Weights of a small segmentation model.
Model: 2.34M parameters, arch convnext_v2, norm rmsnorm, patch size [4, 4].
Data: trained on larger renderings of crowded toy scenes, 90422 training examples.
Rows from block 2 of a small segmentation model, named by matrix and row number. Rows with one number belong to one neuron. Each number is 128 + 24 x the weight over its row's rms, rounded and kept within 0 to 255. All counts start at 0. Numbers have three digits each.
After each neuron's rows are labels from the 100 images, of 14848, where the neuron reaches its highest value: "responds to" is what is common among them. Only what is clearly more common there than usual is listed. The data: larger renderings of crowded toy scenes.
# fc1: MLP up (model.blocks.2.mlp.fc1.weight, 576x96), inputs 0-95
# fc2: MLP down (model.blocks.2.mlp.fc2.weight, 96x576, transposed), outputs 0-95

fc1.429:152155147147156148126132127113145098157129118105139140140140109147093146130106137129128115143108139114101101106131150128125164159122108121150115087108182137091118131107144107144147150133134157117109207200118142175148164155151142186089110104152142139093107127145117128146157112157122150119
fc2.429:119121130149132102142149138145100202126114111166124137119165150128130115100110113138114115141141179091128103123109163120149125111143198115166176142121112143146129132105149087146123136130137129121099099091122128114115142124091120128130168119101101136078115137110067124168112113102165151108
responds to: candle; bottle

fc1.319:160156122129131120133139136102137154093123131169140147137129111132123102116141096139126141127090123128226178112138133169134111175130139096095130172139143126129107147139144104139119131113127128117118169119122088122151150136125116158075100120112115150109061086165097149135129141148128110122
fc2.319:135153102156169146111130134127102163158087153161165142151158134126144121110133161094112151129141112102118135106139142113100147122122130086136122111101170097147162130157153164125083136159107118128182135106136117105156115136154133160133120121111094115174157182139176137102124117088129157105
responds to: table

fc1.549:144165123134152156117122142123147143096056127130152119138128151127153130133127158100145240122137146086123141154123163116133129120136133143162112130123123100125115140114174139150151134092154108103138096145112140085102119145134138125129175135143094118108131115153107129146146162126180139124
fc2.549:086177175140130163150149127090091128142077142164159108153121097100149107130112150088135105136119126117117112103171136157124184142115147134207124132148136107101143116136122107140131170141116098124165112132139141125129172141119148119142109120113090139134135090093126153151122122116157120140
responds to: count: six

fc1.357:154125120164139133133143120117093106150148149120082126087146153152167109153123145132117131103096123126114082123164118115166135095128126113090123120132087133135144149109125096131123130121102127075090143101114150110131131145115119162132120069135108205148119124182112119142072139101107119115
fc2.357:117095129126142105073091158106116113120097134160165139141121116123150154097111141070152060136120130106133155102136101136132107121132114130118119129151128114123120083139108134144177144171125136137102099132133106125109111141082139099133125114095148145051089151141145116118124152143130150081
responds to: ladder

fc1.275:141143132143164137133130169148131114168075117143127114157125147107161128144165114186157126135117129113167167156145159179131146145081130138116114153120171096142071123101177124106120119118111147072142150164150134142115116116141135145126122134148117188122108108129125131116116133120095100124
fc2.275:072192114129133114147132094119155133151137093101127116138143116180111096171115118124135141129171147141131125135112139120112091130139142111131129114135105158171157128096098155144152121173139177163137156109092144168121108148165156171147084143108131145155140150123122136108122088118152115114
responds to: airplane

fc1.261:188157156133146128095135161136153125121121137115122113133115114111133162147147133140146136154097111141132117100125112136127114157104124115113115120130116111201121106105093124140146145159130099132106133154128154163204162132122141066069161159147090133136125156154144098115149137113108110098
fc2.261:133090132158128110111157169135142116121125141124135119128135116149126097090119098086128159119109145126131107143146119115109110148156141138115120110121142165131155129127092200076179088112131138109118135135136125166089161114117147111136173147117144113146085141174193134162095129092151127129
responds to: ladder

fc1.283:165111116127160092073157142089117191145136137099133120120137119121140133134091113126121145122168149086127156123119141144147099167161120151099103144122134119109132139143116106126126125153105112135128146124141120156123123131158104051093112135140132133114126140152118063120117137082105139196
fc2.283:104088139123109113127159117160167074127111170118130126139127157143105129136143133154181095150132101135155111126112126108113108152155114121129091151129110140109117154102086127151145127133145134103116156122148131167153145107082107099132127167182155136103100141106211133156118128145145122103
responds to: flower

fc1.414:118180150134143123121124126107139116120120147116079083087117166115165132140114120155125125093146148143145126160098195128098153133125115129155126085074108075105081129164174119139128140132134128137153089112113148123171135124151113162137140150102111144124134181134124132126104145128139096112
fc2.414:084095079112083124123089129143154117116106095116119131109163142140157117121147114109110146141174101141114111102118092138132130136135159126143132160153082140080150101106084110123097122065123106126124121117119101085120146159118154129154073156115080128131154117119095107136116154141125119144
responds to: mushroom

fc1.392:130116112167131161101161145078143146107130105111106127166145185115126138137175136148130110114132136141107116133195131120153142158094125108156162106132179092144118144107132149086102063117099086110145159142142134135150132092147106115125140118144111131104120116130150124163143102121091112136
fc2.392:101109109088117132094137118145139164109159129138095181147105148149144140147129124159160144131126132124111099146122158151146170167121110119139131133147128091089144120128148151166071122104099115110114066134129103143124135126077122166131114113135130135125148133124063085096090146110110162120
responds to: barrel

fc1.15:165116102146103138141136182108121136124139133146134118142116118140112110087184091107088154130158125128114115139135130167133075155137133097131140163115155147117136140083120066120110112094072138099132123167119135135168133148097107146171116107157080137139122087145133110134097127119106119138
fc2.15:153116137165135177109110137130136094164079159145128115144136156129139143135118084092153148131137161102104077121133090143114162088169106117111154160091128132160112163120085137136122116111137160120145119143133133156124109103151104117102108130141156135107123129147149112135100104118088144201
responds to: flower

fc1.496:139109145145141140125144121121146118093097104114108082114120154134130202109136111185137125119130116158128130045144139193132170141128138122127136135099148115111129132117092161134144125137112129118102120130118121142103108127131105113124110171123054109121152111130139118117102164117074144125
fc2.496:074121156109149103110144159145141125101169133104150125124151155109110101126123129148182172109128140091126141149105178140159077135117121104148150132124112176147149123110150156135158141129150156128114120108147126155124104120148131133168121133178092110102109121156196162148113115133154131152
responds to: black object

fc1.385:154110141143168113110133130103115140077072094138131108144102122174140208091115141156128147134126092121110160117137154106111149127116134127139135099154105149126150126191117146119147150099137132134120081102124153136128134137146094120137132172133131095173143153125147141085123147115173140133
fc2.385:127116113155167126091131144111170099157158128087123134141130160102127132119130139148155181128108174109094114177071119149124121142136116112111167123140137163135106124151119160141086116118127174132130128135153086147126136090171106118155135173136137120061104116155140112135120153138107144121
responds to: count: six

fc1.573:142152175101145112126138120168072122124108151118127171071093144128137132147128110121138158121140133107087147143148128108162130136131128115151108150111119127183088138150137132121086119126149160078105082110135120114129097151112128094137115094096096140158172107124161147100090135109140114158
fc2.573:168125085151149120133129172141105120116112129138161108141119102168178111140104137077131102059121157164120142133108143125115129115148122093149163142135140152111139181122140131106138116142119089160138097117120121062111086140106119115132128122125132139051136153143125104145118138122131151131
responds to: ladder

fc1.457:160145141101162147148132144069131107106152094088151115168120114069134130124114126153112157144121114105141165135133178152135152103091178093147138076122112121089151135110130160105138153149151111116167146118142155140153125138161127119093115123111110107151112158128140148121127177141163139127
fc2.457:120143165096101134134136137139115104125091122146162154083142136133125150130151113101131135113127146145131207146164144135144150123115104175073134154146094108133099186153097146136100152153126108109124127144151130140121102094135114151132124128132095148186156149148116164107104101123128150171
responds to: arch

fc1.241:143096118147150159143085095139101128155144103147125129131115138141144136155123134145147136117119106127166154149097141167153137130133141105119099103114189122139161140117144131124138138142118129116183199119115106146112130099136145126070112076159129137132111135191161137138101156167132173121
fc2.241:119138140119155126126156060134111140134117137127152122128123091076126101122155132099148127148103141138107147107151128162168164121125177167129143104187159106133152130098167156149111183147117123184125148092101162079100117109107122142104133118147105137137139120126120095145138126154115117127
responds to: hammer; bottle

fc1.40:126128160137130142115133147101143118167128087071136137166156144121101107114117112155126146157109095103166120122132149145138128141134127129179115114116111139125120134095139120082127109158151105148168174109107129111208126132111137108120119082133074165111145092166117086154118126114145145128
fc2.40:142150159089101113140136155112142140153147093117151159109122099168136126120142111138164122115101171110153106149161095145137153116131143147134197103142148152147081132150080170109111129152139133111136127077159146153153145083130094123159152142138137140117114073158124103142155127118127129111
responds to: ladder

fc1.202:112091116175146123111136122117158114148062102127114116159141202146171145104125122152135116141150124134085130084133127135127106141102146141136177150103124087110097157152116161104119140108102136147149118092096124139165113134097121145108123113142145185119111134122112129112116102102151170140
fc2.202:169116119110125141109077101141121093095106155132140163101131117152128137121123122108123091144103118130118149082135141132102102112080160121134125129111127189141109110117115118120111137157179147105102098092110159111068122171126099187130165119136138142081154112113124129136140138144166138143
responds to: trophy

fc1.552:117122091127139166144137131130150186140151103122119126147121123135135110069102090118076145120105136117135124101093131151159095120116132100100189092180123166133108146143131153137109096120131122121133139118176153157118123076131142134129124130159123108107150125129081127118110135151077133081
fc2.552:145137107121059135117141110129124093069128129134127117140121127137119127115126029134131108123152102093131102136183143128110131128141146132170138083142105140144114122117142130123145131104118103107133104110077088092152143163129157147157157128125139132163131137120174146155127128106173123132
responds to: count: six; candle

fc1.382:152105111187128115129139124134129140128085127108169113090153100110126133087132122125104149158127122105149199136111162088132138091092121127166103131098149108139082109175146146106115177135101139132133127172147118119146141109156143088098127150130112107110124154140106141119139101083145119105
fc2.382:120126082139100142116102118159144107130171083097116140134142146186158128158126094100069104130136134113161106125137125110138092138116123096106142136144106182133162119094117119143123121183136119125132133157127136108148097137108108117118105131139156140131129107110133152079176148163109082165
responds to: lamp

fc1.390:107144133122132136107149152140115147100121138169122114092136125121148156171125110171146162078109108123123101117143152133178096082138116122136118137133153137098115126169144138109122128109117153122129150129102125126159109114112112160142071158146032120135129130132127148112192131117107094143
fc2.390:161113122159144153079108116141142145102130132120136133144140072160087106116142129118164122110072112155150143139156135103090133131145140113133140131100148163120143110139135178082138080105122137120164143152160133114091122118152090107095144128114119111169145149198134143127137136087144131109
responds to: table

fc1.441:141077127141165151159117072167157149116073116117133140108132148178164153142126117118116188114163130115080092122115145138145095129087120114127128104151097127134084116104124120128188149114124125147132116136115136124155137135145134130109098149171139129164123146132122116095110167154144155113
fc2.441:137138115152180123157126108127102123146136147121122144133103102121141124119113108118151139072125133136097097151134167148142147127087132132197122120132149117120151141130164121125147158100107125115155087114081084134086099140079149143156147125110109150054094096094140128121129147133157132110
responds to: count: six

fc1.301:142131139136169155131094155099089140100141109128136120133137128108143147114145127169097128134118116121114162114149174142104176147119098122168119204126145155121143140159122055113137148121134134142093124159125146116165132099185149172145126141176114126144121144121154125107115155127101151142
fc2.301:176153120106114115120128150098112151174115186126166099153085151140107179092169122171103172113132104134146145138114104122143117114141129147111060122108162103101145131117126149114113119087134135141133137139129136113135117162160132162134111155124136098132103136129151125128121179128124072132
responds to: lamp

fc1.415:156149107116101137122118134078147135130127086169145133143131136130147164114187076134170119117196097093140116153143105170108141159134105110098128113138120147106142140134095156088113132114107109111092157154110120134146123164108133120121157130115116121146112131083133162154098131146107104173
fc2.415:151110105097102163107085129106122149113180102137129116127128152144117142138126083124107120122155143125111101133138122127157130123133069132137116133110116148135120171154088101146122099130105100126130140124120149130177139121178128094131074117099162088150112129131174153147163185133077110132
responds to: mushroom

fc1.505:118133137135122138115119137123141123154146129127061108148114105145092132131119148114155152126105155191107103146112122138124155143141124139125144114114156141113123117165150170054155150126117140133094113096129161171134075123151135110131123120151113148105101108157107138119164176170168083110
fc2.505:121132117155116113124107111121127133146122142126136132124138156074129174123144132103131162135140137135140093110144123143113088102140128137153078113132131141150074161139119147153107135089085075166077139117139080177148156113138120083170118132098132106165124104140158112121132081151104147107
responds to: light from the left

fc1.130:117140156122130104093146103113134115106122119159061090115155163069144139136150115154142107138153085146147141084104126101107145091115126142126147149083194087135094135144140115119109162147109130153160140092126127147151136125154149139112116146136118140106122165122145126102147138182145147137
fc2.130:112111139124134141136137158143096109079092131178149136103107106129128118188130153098108145140138099084076162122170150134094152134110140147109136161153165101125153164147128111130088141154133121118132130131126166111131090120087116158113112098128126135125145137149166146107154107142071167128
responds to: trophy

fc1.346:144174166135151169122193122134121112117133115135092133132125139118157103181140119110145204128121151061125130154119127112085094111161147132098119116124123148123091137111141097117119133152145099089132141133130120147124116145128113127128145106163101080157148105169156145127133150104104143108
fc2.346:122102142093164172121130093118138074115169121127143145126142154090106129141140109137136083200125105186147125137104130134111094124143101141172121146143134156115086115096116118150135141113162115149112126114136170149124183124119144102106151123126129085144090123137163131143123109126157108098
responds to: hammer

fc1.431:214142127127149125125104109129136079159147147111110137097124122077165136118134129159137134119118122119125107147151155120134151161112101085111121077138141119133108134107176102187102125096114139133160123137151103134183124124127126108100146141143127151115092103155125118130067150143143142135
fc2.431:128083134115138117076144129111111158120120082129142134120104146114127098120104110143139162091088130154146178162115102143126179127133092119107115107134147124141143089167109157141182107177137152154130099118160077125153123119107112132137117132084131117100119168117130165098117153104137150112
responds to: ladder

fc1.377:170145117154146144161179153137133133123118096131126129137097134097144160134130143153141101166108176080147130128114117151123127083155109126118129124126134128131115128108121175107135131156105118136178145152116203096168123129159138205118179102133141131114130119109115133144165131137117124148
fc2.377:125122112118124113127100127155131129113130152099135130101186072111132160099146125130152131145125098128120123135178166119169102191080139126139113147120148157120147146125142128116117091095138155116134104134119130156103116154124137166106139147169082111148103126167164093132123100083100091152
responds to: candle

fc1.7:130102157126118144143136173103098104088060119142145156126135159151120114155142093143141145141121118107163145126100139156129106154144121120158131163118164130151086126082146134104110138140134090175172145184137130106146117106180133111107128095086119128121134134078122153143129102137122137107
fc2.7:122158148107127137146174122132120120102134117145091109110132095093136165144126127137136106131119114149126116100164136119106111169076134084107122174181128111144095116133100138131093144122077134144134128127120176182134144103113134145110118124130135146149101102078106083108131092122097102179
responds to: boat

fc1.533:174151136134127141101143118089132148105142123126107130146146140127142101202172115115105128118164142084155117161124157138147093114137151079097115124128113125109084142152149137112116126125147133141118191177126148183169128145128148136132143137135133125117124125208138129135155115146120125140
fc2.533:108103152121139144096156124120123123121176091094088130139106153126106105161125130143127149142117119174123115160063173125162142116139149106166173158167120134081092106134110137169140123129131146163159109121124135113122153110130129140104123129136078124153085150109120116124110161124175093114
responds to: light from the left; car

fc1.126:115111121085113115123127156136145174109145113113139143151160119114136151139172133093111139083180111154145104164124107115127118094069150104181132157150098141130121098132137110098152124137146110121139114122150121136145115156123131131160123076163145174115149124147120138102117111198163147133
fc2.126:116142098159164145134163107101113136080167116122168107153107103111144135113132061127129118124115072116156134097138108147117129123090105105180133098133123103121119091174120142153130125137133103111176153121126108152147138140167115126133123088115134129102101086136150096084146133085128123112
responds to: its colour: green

fc1.323:091136148125077137139125120153100162139139093138145100127133134146130118107130101160136203141103111145116177109130151150132108159148147104143100113125165131131131131145155131167088132117120103074135116104108113174108146142133128162125072153176082125115106109130120133108182132128129108132
fc2.323:110088127109140136131124147156151085147150159140115119123085155152115146153127174179178162102119127114153137130123163095143127151139117157181119122136128128124151164123083121119128074119152141130135108131154130163134104114130120147111118176126077107124103152132124141160116124085161080107
responds to: ladder

fc1.296:092126133130101129103145117123115166163130129158102142143135131178135137139134085133124129109153147145104132090150158166126144103169138101113114138127148106115140132171151129104147144146131144086118166105165120154132160110111167130108189120148145097181157146100114116139136176140089175141
fc2.296:130135081102140144116151125129123116143120134126176123133112114100175161149138162142103123105109127141116136111143147159165159104095115133129132098122147123127144154151110124114120148160106110129095116162102120106119126121110136138134096074109150130008108111110089138133137147122097118155
responds to: black object; its colour: black

fc1.297:114154124109095118126170089108111146080183114170102132098151127091110107159141096142129130132136125123133138094118127117130122140135119118115128113159167122109200151117144098146115106118159104117110078119160138123117155135127122119095151162114139102136109163137125112053113172163133129132
fc2.297:103131096160122121103081099099136166168101113162190095116141119140120128161166175124158102136122118154152086132136093106146139107134155140125121075104117106114141165115130144108129132119134105120122122112135142106123140137116112079106112131128123122082167120123105178156133092100168104117
responds to: arch

fc1.466:144175152121139124138142091122133077148152102161112124122078134149113073146115086148113135083152113078114124091127140152112155160127139103140151159153126154096126128133117126105082144100103124123116157141087134175169113154123148168117133100114088116125118141133122129139084149130111152106
fc2.466:132141085087127074128152050146114154148102125159153128152180139125145127140162089095107130155128102103090157077152145140117109119148105130112123131107117119148122134119124131137144117166185140143137157139128153154129137122141111115095149131134132119113125138184162097122102136123127175113
responds to: flower; count: six

fc1.501:141165169141198139149117091161158167103148116134131115143151149142127107101098126145143141101132147133211129132133113113134146189130128129121162122129148127120118108125179131126089117117144122135126116084157123138120144131153139159141133080146127178129074122156129136109123163146134126140
fc2.501:140163125135153090129113083134143118150138115127085084102137102085098105098115174130090122113136123142125099104098097111125133174121185134119136120105140148150146160121120138134109135146156164120124106138136117135099086124122136166131189151156084104128131165132094124143163160140163109114
responds to: table

fc1.111:138116176105125143132105114119123143137142119144138121150169151131118138114125108151135156152120140142097097108198132117165160110131149104137152112108129096090168142099123140100099152117177164124108123126158076148132139200138178078122135135138116121150116136123095145113109151137129142170
fc2.111:165113100114145157127127146142109111167104128164134162136139102129142148159063078116151136125130122120095126133074152162125141125147137108119104166128103116117140144107153148095175084107129131147100098137106094144139122141108165083122106112119161128165101107131087115109086120143114113091
responds to: candle

fc1.424:160118112128183152143089136135096097143092128109128098077096112088103104119155130160141132106098137150160176162118134128143146136152134124150108152130067145109098125117163130148133143128134131092092173176136127162164146104143141145131120142170115172085129123115133147145117125125136110126
fc2.424:112147091154113107120178101125108088131158146191097171127161142152133108094093100150104112096137127144114110114071146149106117146168116124130138122131147175138108130101124112134138119119078146111076069144116125115130108152121113122161137133106170132101121148127116124102098135148131145109
responds to: barrel

fc1.259:133123145164062121082132129102073100161115105108142169141120118136137120161154119125142142114125118116139140111140127151145107142148121100091118126125154161136095127097133158116099123101144126128128204077177130126153130139098139136051118132132127130128111109132120139160118121132122183125
fc2.259:118147129108084092173123156069112145158099118128143112139141108102156155143138129109110142098135129175131126105141090174175120120132126128128122112168121121119110077165112109161091154092106152095120174089106128135123108118152124116171146143170146115120150110143083120145128139128150111135
responds to: count: six; ladder

fc1.406:143185137104150147120084106155155125128157128127174119102130180141113095123087144151131135134137131123177171169110130130105126155093136114124109052125101153128133117119133082163114126110130120115157163133127119131085126148136120138115105149130108158090095102135129133116132165163170121124
fc2.406:138152098134121103104154125111124139129128115116124106151114118141103110092136152146123119146122137134187100117060103110122110138124144147133147130121118155125094117109129117113154094111120144102106120140125131117177145143132096110101146160147126121034110106132123163127193169141182128103
responds to: table

fc1.168:142100087118129142120176137110109092130144116119141133149094143146139118121104136153036120117111116129137128150124126111119085120169047099156142147101124130138106142100132108095129134085152147105159127136150166146138113125131068174121136121113130125133124111137121089117129146129124127085
fc2.168:122134122146163174144142116143113093140134122101127155130176132136103101151132136130133161093136122151145127153162156091103136135141098120125113141158132133169127097108139109156158155104097125125134128146174108158178099102137161108080083120116136140098138160105136083079088114130087122101
responds to: snowman

fc1.24:152155138171103153119180105139132130129149082131127126133127120098050091115098128118098145122084103097103109143130141139120166107127123090132095116159107173114147176118142110118145134093130109086114139124126131122131140165122118133104119137123121106170130122163145133132116153140060147156
fc2.24:123156074147062102111158116128116137072164121135107114116121132174107130086144102100118103162133103100140107117159146092130083147128140123118146124112090167137134110081098122117116107146145159100108165093093158095133138127145106146118151143137140144158131155104132146140164136102138127138
responds to: hammer

fc1.294:123146119129107162126124139112130099118058093135143119145137117136135141138122138098091143164112110094096134110149137172108125141135112084135115127108154129127131139097162097106141119165125103084141116161100157135089153189109162176125164135155164126130097126119141145155149156175102128102
fc2.294:101167154151118119164101135107123168119114101147124067145178119126170138147156157093093149106145116121119090131178109118166134112134137141085134165131084107143168139127123113104150104121124132131134144120148185126145135098132135140136124114102135143139180126114153103148098113151122134180
responds to: trophy

fc1.453:115135117092139131129147160108131128146116104152124128140093123113138119129106105132039149091122112136135138118140124138116097147201104140162131142121130112096123117091121115114131154127119125122121125135124134160121128139118175099145133113118078133106118125119119025136108142178115112094
fc2.453:138123151142179149145160113147107103134155117106123129138161117125139077141143114090136140126131154122149182128149173114070120103136143165132132134149115185176130085112148170118180120115099139121126117141167131149148134104127126129075121120105103152110126117145159091110100138102119138101
responds to: robot

fc1.547:135114090126136159138151106138111150110147109128096172156141091135134091180138119109131120154066105142142090084125134130132119135113152110151097141153115116121143152125147124104134130108156127122133112102184131096155106183154120128113063101123087104153139143132140128081107169118105129116
fc2.547:128137130143154114129116140073129139158122176114145119113146067172099127157147129075097135143133098133151124150172106098149113124106148150124134118124133137143135119126137118127146120158118105108129181079100183151066146128104115091150126149100117127140152081150136157140112159119143144122
responds to: hammer

fc1.529:121154127150155167120101151079146086141141126116116132148145109150124169127116153145134167135109143098130128107125165136115146104148119086139143095094105158167164119106124185097150129143134153136088142153109117145147166119153152113051133114095119111152107149109115113135125171160109123134
fc2.529:124135174116145121138137149150093139116140145134149125126113131125149142127091092132122140044128123118135110099135137120131110144106142162107150099127137149115104105158104154137126181092130065129092113123111098111119124077108154119100144118122139112133086084123130146145086089150180161116
responds to: barrel

fc1.407:111162144147140135112119114165103108145151128115091120139093110061158083130152141136135130134076143083183127198119138140130128115096119111147109108127113112126125138079177109156164169133142132108120164130172128148115137112105106119091125147110099144138140135139142148131127162149111112138
fc2.407:105140134145124117111111104081173175115131111135122128090156134159108137094133103122088101145135143148162120090086088140138065121126106141114146155110104151147137129091081130163141099147126130137111179084122164137130143104184098143095089125119149119144116130127128113097137134121138143151
responds to: hammer

fc1.158:141123115089148126120160136117116115132116144167132145103155140119125139134170113120150162145123118136183129094112149137149078129136140100141126116138152155076135173098161166112123118178117117152102139096175160108153139124107118095045128116110162129141149154152128110147114127123146162113
fc2.158:114138120121110143127145140108106143152115131138159123169112099171133151142126141117109156105144115110124115126134100131141133146113113133165128109140109137115065180150059093153168111174147122082128146135142113133119109078160112109128102119130171130196111086130115088103146140129137138149
responds to: count: six

fc1.220:140086138148132142134153132070144102151129090112149058176149145103157175165146119174129151122103119108100137135127120119131121126156132130141134108131113149111176105102131157128116141131117103134146154159116116126135111152141133133083103096156134115127128076124153152126094175184115111128
fc2.220:109162101124120143118139121110141139154120111122162116122104092119149138144148133114102108173100075099156174111173124125105157144100135126127134118117115135126120136171147151122135110189175128115129156154134175112122177118142114137109141127137101123122192056158115106116162130112122120133
responds to: airplane

fc1.293:181125164137127115148116144158144113182153119131090104139135100138130129125129097134102134137161121138095159150140121162129134115105143128117132115124136135144118118153126106084138134131143140035127159130199131173153113120163120115164098117154099108152126131073119135104153138158137148140
fc2.293:093163126161124153153128142148107100166085137161142096148123107129190149152089133102129111125138129148120095107153132119111166114102194130122108147123084075137144109156124128108143169121099085137128143143125107119128105113115125139143077144127089129114136094107105094131110125114137099162
responds to: black object

fc1.342:112143088162154178067119107103166142131106113100187141130121161135149125112108069141139125083126126125106102138107078130137138097097115111142159125161156120106143141136175138112119137102111102107114159152140167121107132116122154154095141140129142123159123106130124124101070134150141126125
fc2.342:117138133130149132110118166157116114087096132180093181106120090146144126119116108087148163087115113082099125100167127153116174141139118116145100133117180090104138107139102119103109138125109106132128107108113138121142126114076131139164148105104139134152137088126121126159116128152072148150
responds to: barrel

fc1.273:134120101158100144120061113135132107128112120140097104106180135136162135154117139150089128144124112149140132112151129147089129142095122145092119131169159117145142166197142117144181136143100115112116109131097139140126122081159098141133149162111091091132116126131176122133119176117148113141
fc2.273:159112146140131118100088139105142123166102109112118132110111135126116128166125155109151146124134133139128114127129101167167121129102126116096158095146172121122137149121145164127121086129141091129114103098094079133157132188125146114104160113090069100096090140110126140139155140181111106083
responds to: count: six; airplane

fc1.482:153153123133223137119116124115141151104149094135109150075122135099154158159147127143115134152138159121132105116100105140099071135138087115080107101153131114130099145111140133114166130117128116139151176145159197113143098122117134130123138139124104101135146148134134153120096150123143128151
fc2.482:125104103132174100120117091134145109112164134116149138146114135107113116094148134148183126109119080135144087140147116104168163169086097134125123124134138177135137097133125099125187099087153131121151175137142136108106131121106115140139152147099095112116096156155161121136160143107155101101
responds to: black object

fc1.312:092101108129137129128097176129110143132107115107118114114133128138148117127151116143192128149195110136114137134173091162125119143078127136127138186162160141142114140121130141092118078149135118116083102134160099114115136132166119137152108104131126180161130150136101133131093110113159146158
fc2.312:138118106119151141119138157105130154089154104143101117119126124191149143119126172115120125131128129143151166147154108131142085145101134112123104138129094154119118117136155113154139163123153108121098110137133129151097095101115148172124094135122185182047135101125161096080135123144120133118
responds to: airplane

fc1.50:187103132122158156099123136121132123105108098107124104117119117108090179129156151135166114095106110119156130147147118130091167136079165088131143095096107164163125116127108149112135148157137153158137109112139162116141160149163077076103173127114143109133127116129133166123111129123128154138
fc2.50:133121137110156158127118139145129100098170126067130142174120113123123120158133159133119179130139189113108156124144120122116117136109105116110221159129120158171101135108132156136148135163127142133145146132143136139127118078134136103135119120127118135076145124162156147140138124096116151177
responds to: boat

fc1.133:122130116095150143124118131082122128091105105129112144142153147069121171162142092128096159144131129131113145103112169120160166143176123139153146105140126159126135144128130192136139102120107107144116126165142102150135151114156139079105112129144129133161155176142164151090093147162112155135
fc2.133:107155141136163151143073138143131170165154139098127150147152146147125129095140134092108165119124145150139121150142129072122084116070199129144161132126118139123123111106174129133113134119149146152089138162130146162105136141130112064125133140121133115148159111160141090142133138153124147116
responds to: candle

fc1.546:145140140158145152112137204127138120123112097093138131127121160100118109120145095121152172140116148083118162104120077139180108134119142121115118143150137151148109136143151123106091110136127127057168088180136121098097133090131144163132149122120130161100131113135115148122162120155142121121
fc2.546:153054113113129120161153147117086145080139142129148131089121107140105132094092107171120077121138101120137177149124149136137156156077115142121132107130132156153106162130136125111116175092154112119145096120125140098129113152119162118127134107138078138159139097135150124115122100128135160091
responds to: airplane